From a checkpoint of a small contrastive image-text model: 4400 steps.
Rows from block 8 of the image encoder of a small contrastive image-text model, named by matrix and row number. Each number is 500 + 50 x the weight over its row's rms, rounded and kept within 0 to 999. All counts start at 0. Numbers have three digits each. After the name is the row's rms in percent of the matrix's.
Before each channel's rows are labels from the 100 images, of 14848, where the channel reaches its highest value: "top examples" is what is common among them. Only what is clearly more common there than usual is listed. The data: drawn human figures in many poses.
# conv: 3x3 conv (encoder.blocks.8.conv.weight, 256x256x3x3, each kernel summed), inputs 185-221

top examples: red top; bowing; lying
conv.169 093:491464318607486500558528506412505497512484516588543509479506604564497477482513483477587554478381522453447514566

top examples: black top; splits
conv.221 095:574536506444524503609557540446454529480491477571448466603452386582489587499501522480523476445474463529447531493

top examples: red trousers; squatting; red top
conv.206 102:531489475560516394426468484450572508469581563493570447468446480537601427403584426458604416479406542414550572531

top examples: standing; red top
conv.115 095:509489470536498502530588485567475450547473554436472457380476514445418421448517366492580467467506529429493491465

top examples: standing
conv.4 110:559588523481454450512440463452467403450547483433506456491521529519562478451517382507495467464524529550480479456

top examples: yellow top; squatting; yellow trousers
conv.173 086:456466514457490518516453530448485477529456496487516423510446510540609486506468514484507494520486422532428539476

top examples: hands on hips; waving; sitting
conv.104 107:447488580524547478528550549488525525491520504535490400342548508494510458545451449521496537549460534503580477511

top examples: kicking
conv.228 115:498477532458520426489451382429461557465447555468494518497434457541532500528469547556477569410510532438402472508

top examples: pink top; squatting; pink trousers
conv.94 093:500430579465370580444468465517555429493509592470454501504484497557531485508593516508544462530574508437511512521

top examples: white top; white trousers; squatting
conv.188 098:473506527423513488529485469451485566457532595432510482495498523503505477431494490472472492536442526496528480448

top examples: orange top; orange trousers; star jump
conv.149 088:532540493509431518434429512293546471523451447451471474479368579494412446423415521459542490437509418521367608488

top examples: grey top; red trousers; red top
conv.178 093:528531448435478540451574482509421528513580565513472524535400544508501456499474492567491570526450520498478483492

top examples: walking; pink top
conv.251 109:458518501515511461453493464548492522482481473461492452443532498574461515517514464495557383516498491456539581452

top examples: splits; brown trousers; grey trousers
conv.74 105:492423485501489454492555434512487497489527499490470478469453507528473497517484464558527434543548470479426493538

top examples: running; brown top
conv.159 103:458512463516462503499431602444472549537442472608559606568492490536434522534492502469548465452574510524482532448

top examples: waving; lying; black trousers
conv.123 106:468448484508505459490559427495464538522605518506467460515573497597496549426597432519534594471473472498406484561

top examples: kicking
conv.5 109:486484511531485472488452622465495502509532442495564506583457467513450440469529444507537601486530489411457524603

top examples: lunging
conv.15 117:409559493491543453533458482412462461491447529575451527474427504526619539450508415541463436516501561494448461422

top examples: yellow trousers; yellow top; squatting
conv.122 084:478459624500405471462528536500585465439475535470504512543471474483563539366443507485535462538425508434520550392

top examples: squatting; white trousers
conv.158 099:487593415590494516564539473383519535504507577465558504451504506604459448531484465476463387512450571529499514517

top examples: pink top; pink trousers; lying
conv.202 103:554504532567434645435451460395466472527566505507513457520516387556589490528661531462416537433530515462421421494

top examples: pink trousers; walking; pink top
conv.245 100:473394504471486514452544507438568490502571460427489515483583510484502474476550540475499506492542367532492558454

top examples: teal trousers; squatting; lying
conv.186 093:509490570520480500537459483467545463466495491457555452504463486473492529385417545522511480483455550516544531431

top examples: standing; purple trousers
conv.33 088:427540563486492514500462495502466574498529481514500504461431479542490541508384507543425486462568462520525525492

top examples: white top; running
conv.127 094:519431476440479464514550519471481463516474469529515499515471583578490494453476438492423469479507471444412502510

top examples: squatting; black trousers
conv.12 123:506417473493541465504491431477491449550449485444478502342438541565518475443498523501503487476578514436481515472

top examples: walking
conv.10 094:471494453506579472505498492480549555460488493519541554425405492510405461447573476511506467561537497477482514525

top examples: blue trousers; lying; squatting
conv.250 098:494496509430439545538452478461495443463506567481534510492489599582568451467374531516526472522468390522524561548

top examples: standing
conv.128 105:540493519449617539521546442440471480475538545474502509530495500496557479495501426515483598562550482536584490485

top examples: black trousers; black top; bowing
conv.95 096:511463596473547477531553471427460480511511561408512482473457431534591574491558506393514511532533443503500468492

top examples: sitting; yellow top
conv.39 098:455411502487491530529460530473590512448473491474494512485449493574565540540488471476447541613496498446347570478

top examples: purple top; splits; star jump
conv.60 095:471478464563403480548509582420497564501576504557482544577478470510518515492515557529475507494520427338495501527

top examples: squatting; standing
conv.45 108:537503514455496414478363480493503502453528556475570421479482486507548490571548481507505479490507480447508459518

top examples: pink trousers; pink top; squatting
conv.100 099:534545437547459562397501498543529426573503544491425470495512505510554470585594492447470550473586496484471477518

top examples: hands on hips; white top
conv.229 087:479569455526421422525503558441472513509478462573453543527518573627447450484539438542527555520472481492556520457

top examples: hands on hips
conv.40 109:499439487477480491487486484519489407459508552511465529528562506452464558471534556457408527479511543545530535460

top examples: orange top; squatting; teal top
conv.43 096:508429554389483557463486531410540502464496585417536454498506505596509465426520505455505531523552448544506535517

top examples: brown trousers; brown top; squatting
conv.105 085:460541577492467514508524510399604565531467561502457491460431404535567493556533506443487563611476452569463417535

top examples: green trousers; green top; squatting
conv.243 096:526459547476468503492563483517356507500500556473511474530483513581554381508498514552537541436431437475473479556

top examples: orange top; splits
conv.16 092:417416535476416479562436576500505549516512487537514534590467549541555553484493570477482420518515606462495563508

top examples: blue top; blue trousers; squatting
conv.106 099:541449456522464503483488490505500477455588550443497476498455453575481417409465479470526519558556472494538542508

top examples: bowing; sitting
conv.236 096:511441417496448489493361483396515550508511433487453537536462525608508511527560485493445502607519483505514462376

top examples: pink trousers; squatting; pink top
conv.132 100:496421489553517577500425431405551551500521512464502480485559519531469424517597471433431506510528460484515456508

top examples: sitting
conv.101 105:510545446505503460487444478436473519484547509533464482517531496549422486477436411460458579619459527487450422600

top examples: pink top; kicking; sitting
conv.68 088:477469441554482478504486496432584477522484540513467412470496469599611532559550353441457550411558509395472563473

top examples: splits
conv.85 102:557524483496465544502486427463479579468492470529496506488551535536474519519555531477508525600540496454441552475

top examples: running; white trousers
conv.197 096:509423466489405490529455559396554502535553471512489549482474518539424494542460566516487424391449615432539516471

top examples: black trousers; squatting
conv.72 093:534424650519460419565562577497440515462452617471481472607485473533513540560500566367545587588501456537515559476

top examples: black trousers; black top; lying
conv.41 100:495521557440505539405472494378436536517495458402491525470505414510437381617478535470558517483404442459517405451

top examples: white trousers; white top; lying
conv.133 097:525519523358464452622490473453489445471403546535585483526507573539558486518510486471557539485482504553536461478

top examples: grey trousers; squatting; green trousers
conv.58 092:545545470499489511503464431476506487447593496479513495499460545453564475496531483542441412549431396453553479538

top examples: handstand
conv.51 119:496439438512559472470474505524465501460525523515482441509512501484466487446496464491512581488478436482447459482

top examples: blue top; blue trousers; squatting
conv.216 093:553567561499501531529531475494468524420450502516571505474473466516483398458438511547554494431408536460430549553

top examples: white trousers; white top; squatting
conv.22 095:532451555494536490504468518431475520515441519475514521462466504510570478489510507441603437506518461569524547513

top examples: arms out
conv.174 117:458423547480450497518457550569486394524501522414535483547544473493512525501488718501490457473521493505460507446

top examples: arms out
conv.91 111:539356533486424544512464607504463548499506501503484543568460445477514469539468649491488571451527538423483574536

top examples: teal trousers; sitting; grey trousers
conv.44 093:494491524437403524508484453391468452535563570432564526455541512501551488502604481585598477611490476478476473546

top examples: grey top; grey trousers
conv.3 090:461573562526508621360507522495421497496590554458503489503501493542535442492632506546595490561584449513447501494

top examples: waving; brown top
conv.226 096:447577505442511481526459434488503509558506476448467528522487503488528454416577576487526484449523469582557447427

top examples: white trousers; squatting; white top
conv.50 101:510473572409466527482451512456470529494365526548580562521493476523522531491496550437578515529465523439437607514

top examples: orange top; squatting; red top
conv.36 099:424495563450545490409427496484664419491492507468461504467528532534504421506536562534467562476593497488499468477

top examples: star jump
conv.117 109:484498506513511558527480441453474502455527492482504443405484541489391531531531437485528473447494544519510556525

top examples: waving
conv.201 104:547519479477546513454481488527512644466449545552523451431573534564434513556470410495563498487519520463539533479

top examples: purple trousers; purple top; squatting
conv.157 101:438496559399521501465521507479461526550524493556480500519494437512481397477505502562464463556481443531532563513

top examples: arms up; walking; yellow top
conv.24 103:451426463499493589546483550461478460467491491483478549457346494517435541501516462514471489489442491504517479527

top examples: sitting; squatting; purple top
conv.152 091:458481538560485525506495472434500464418481619464521537523472518494485452469469496448447538436493464500452508491

top examples: kicking
conv.120 108:456490422448551506476510506508501487470490565536467546547467510487566468538625371496483590543511521455508511617

top examples: yellow trousers; yellow top
conv.20 086:504449502472360484465490508433437528483528473426469490517482499578547536403428527491571524548478475450396522538

top examples: red top
conv.70 100:586492473508509488603409469495505457530512538606448510577444551531479474465452542486508520432488633532523535561

top examples: lunging
conv.89 091:461446540502419480558483594421486408561448513426445525581502479576501454550475442487574519466513501383543508556

top examples: lying; orange top; yellow top
conv.86 101:510595555485464448449447602424604442472562527359519537477453425451514518455542512520416504461521429454550411498

top examples: red trousers; star jump; squatting
conv.37 091:484525514579474476506488480465540517580548509507425471459469490498443517498534542474510568421473723531511490523

top examples: grey top; sitting; grey trousers
conv.166 094:463503548521416516380493544461413432552684604537411520570498487497471464479497496561449500551503446441462396429

top examples: black top; sitting; splits
conv.200 096:539488445497496547559536618447525447540518555544501476506426370579500546590494460493632530549569528426500426474

top examples: running
conv.162 114:547544540450497517508475696529488486446551489530544562650511498531470545456542451501498611416500516404498516421

top examples: lunging; kicking
conv.244 115:535553565469516439524494482446496492553499460445491520481429452510533477494510392499504518458494528478470492508

top examples: green top
conv.116 093:454470588572528532490506542492513460458450561506393504487465560568535461564480446376513531424541462494457572517

top examples: purple trousers; purple top; sitting
conv.9 110:445491586358475500424523482497590519493623542458431447472397434517460486400532534548483487477457441530477546469

top examples: pink top; walking; sitting
conv.220 094:530478546470486489458520440437439482502582486464466479497462498533451497516466455491506500433453397399526457503

top examples: star jump; splits; black top
conv.146 092:532472431496455512497470488473460552520522454403476646529455508505416508484510585521534504528507501435505559410

top examples: waving
conv.182 095:507451528496550519472545488458513571544460485479534511453604505482471534451499489569507492570505510443564427529

top examples: bowing
conv.154 112:538523521473498536526448493498510467487539530476516468655503496430535495518468584485477579431508561610486569392

top examples: red top; red trousers; squatting
conv.71 100:524488384496469408439488476506598443489575504562379512499554575522440436393439501496505496546534485447504494503

top examples: hands on hips; walking
conv.156 099:494411498413530542547438506408521492422520534523507539429525494497366492511478547415441486459549603557502464520

top examples: running; grey trousers
conv.170 107:501546450500471448455482488471542516483463416538524551517423516432463506449436469472533428535529471385491450510

top examples: bowing
conv.84 113:576627549478493479543530491424478471498546517499475423567440464505599489529540451531521583460506512520458524556

top examples: brown trousers; squatting
conv.121 101:504471471338472519436495523447603473514490533499505526505525479544477474616545528520434533536676509420467403528

top examples: pink trousers; pink top; squatting
conv.219 091:494495437510470518475422486433539493492547534394392514537518546555483552431515484482488509455587396447450542519

top examples: purple top; purple trousers; squatting
conv.141 100:520518565363542439445479494475449541498516569450507477484483439502488469465555548637413489471583494502443462524

top examples: kicking; teal trousers
conv.129 091:480500483475447485431492525527559506518451516470482452479368529576522533517449413508536536566461494541513584546

top examples: orange trousers; orange top; squatting
conv.56 098:601445517318478498466373521450559487420418547477511474559528524554546499547538446504438505484635471449481514578

top examples: blue top; brown trousers
conv.184 096:581566428445551443446430511542473521534569555450521578565490556542469455521501435425528470515500497455521455483

top examples: waving
conv.73 098:509457513520485464500556520455520598409539494448509509399611516528424488472518538516533511598447569462596455473

top examples: black top; lying; black trousers
conv.53 100:483477506457513438577510484339496485537537564530504538514469390515475449504538514494508480558513522496477444450

top examples: white trousers; squatting; white top
conv.196 099:511526558349591483606475470377425575466385501605521455487484505588469527530468503524541479516407475493500567529

top examples: lunging; white top
conv.190 109:433566556558451502445503481496473498477475499481560487541482536522642500498548442470503481456459530519464478509

top examples: pink top; sitting; pink trousers
conv.233 093:549493442576509500495421428445524504514515541487398483423462553497560518436613513476488453563513422488509545499

top examples: orange top; squatting
conv.130 100:530516611364490573529420475466550500489461511492466512523478578546569471449367513549446477481425482521577495491

top examples: black trousers; lying; bowing
conv.249 090:558551487490534571563584411379494433482456560465447471551521497552425585485559546485529532495497396489500469518

top examples: pink top; lying; squatting
conv.90 096:395472487606512468465482510440457464459511537441548519512495501543548424513438526448520458450499461535565494473

top examples: arms up
conv.118 103:499593482458527521531499436426494517440444495472457515479369501495567552500509496507503470503531510566515513498

top examples: pink trousers; pink top; squatting
conv.192 090:562495416514538577453481412458502544404473582448471563548436490542491528534533491444470506463515411466411488511

top examples: squatting; green top
conv.136 095:542491640400476513531501489469335545562412451489525511494526592538512475401454495493496534516467469514521541469

top examples: handstand
conv.31 098:490520496493483502496493551402483521546493519476452420535468445534606518487523670548506453526546372560514541483

top examples: squatting; black trousers; grey trousers
conv.247 099:545451463522466487575463468477499577508523566545479550511524375507518499519604541585541468498443519529451414437

top examples: lying; black top
conv.55 112:561503494442533445481492416494482507556436535513565461560506491483548439556497468528421532563462491435445528467

top examples: white trousers; squatting; white top
conv.29 097:489425516523434432496507473475481450468485529531547490494462589529512458425463457513473446507514610437478532472

top examples: handstand
conv.82 103:456515503512512447548489571491487546470508508574492448484501490579633480581456515506556444496575517449467489507

top examples: red trousers; red top; walking
conv.199 097:519524501506538477459419479535536484542498542526374495472490542566399509463446461515496510507517649516477585475

top examples: grey trousers; star jump
conv.252 104:476601548530473536495562566457481563450492451477477433543484532516548513495491475472520474402446532594407538495

top examples: grey top; squatting; grey trousers
conv.6 098:552472503383471570556413503388498523564485524532500535511498423567536493577498495525592419496506658535439466553

top examples: handstand; blue top
conv.185 114:512491436462479431483409480469496473478482516504423439463503484498467500472525498510477452470545525506509537520

top examples: white top; standing; white trousers
conv.49 092:565524524474512555573453567392547487372454550524557535512492590551577392525500519496478525508579533475462496461

top examples: kicking
conv.164 102:474500486515484499482456531557511491489555595442473480462501496545433446487538355488461534469495495371447448667

top examples: yellow trousers; yellow top; squatting
conv.126 091:494548546462417489534512516547640491516431541546500449537463431519509491450417485508434505503457481504558533427

top examples: orange top
conv.240 102:492417509412471474485530525610659500521469542554488463544415487523517434485455486523436403492452528542561434509

top examples: pink trousers; pink top; squatting
conv.81 095:437591448591548572524583478414593514516469573481409557512441476522514560469520464505364474506523615527536559542

top examples: running; kicking; black top
conv.218 104:512594473470451475491474584450567501406548568432524481536520508574469512485543353536478567582462441503480527579

top examples: arms up
conv.92 100:451523474545474569473491541437474575519453567485550517518454546499472506537496529497495402458534534398548438468

top examples: teal top; teal trousers; squatting
conv.30 098:579482627489510510363516489473410477609534507499563469591508595500512424464462476553554538554467539470464487521

top examples: white top; white trousers; squatting
conv.179 085:505478557448439442547563477413501501416468544571552470476485490499591492566579528377559437540492543448471466508

top examples: orange top; hands on hips
conv.102 092:475428489381449495370472508426546481425564545454589448515531579519506543467509468509561447521542400477557573512

top examples: teal top; bowing; lying
conv.147 098:487614525544480499578518507513478547534476504488517535547503516495410598463432432524484472436484513411491518491

top examples: kicking
conv.148 105:509412433526515501543548442475538475468512485486466385546467529491483498490492519552441446476504466552499446599

top examples: walking; black top
conv.232 102:499513467489422505457534393455457510501558467485499485409511533460386492505435550468486492560545531531484487502

top examples: yellow trousers; yellow top; sitting
conv.160 100:461517557493455413482557509528575492528435504494471547512520470500487573421469497499491506500470461542506440474

top examples: yellow top; hands on hips
conv.99 104:504460582529375525489519497496633530466460503517346486534466540511529608443381479512383484543368504488532491466

top examples: bowing; purple trousers
conv.26 102:490531556471507429616499462460572549460631546439551416515519492540397411486476504498453481503498512545481495420

top examples: waving
conv.110 103:506551491500446431516491477416465498452526457494490595473594488446533493524486498505481511429498465564630433504

top examples: running; lunging
conv.217 106:483507528563562494501519576494497501476539485414505524503435497476385485460490417499490643460522557410480525450

top examples: black top; black trousers; squatting
conv.234 095:551542578441509579512451475367441506550465550582539522441510461494571518506516514536646553434436444527468481624

top examples: arms up; walking
conv.76 115:487543535480439523418465500570405442432551524513457479471564504438514551488504482547476528481553483459562509535

top examples: yellow trousers; sitting; grey top
conv.54 097:582533484468393502510570426458515462455606515584497555471471456489516527483570551492571456423423479411479519511

top examples: green top; squatting; green trousers
conv.131 100:517481599515562559631569509440484491538467596529546475512481558469520404518479496563491492521466458567458577508

top examples: star jump; walking; white trousers
conv.230 097:476513502565571550501519425562443470481503467557489557538440516489461468504479415557422431485506499474542575522

top examples: teal trousers; teal top; lying
conv.145 111:521496599511524522432518518503443482502510483454509487537455515489486466455446467580530512491534439472535516462

top examples: squatting; white trousers
conv.25 102:496509483497508508468534417499552475521512544448501448527460579499419516455493582502499373447528470449520496495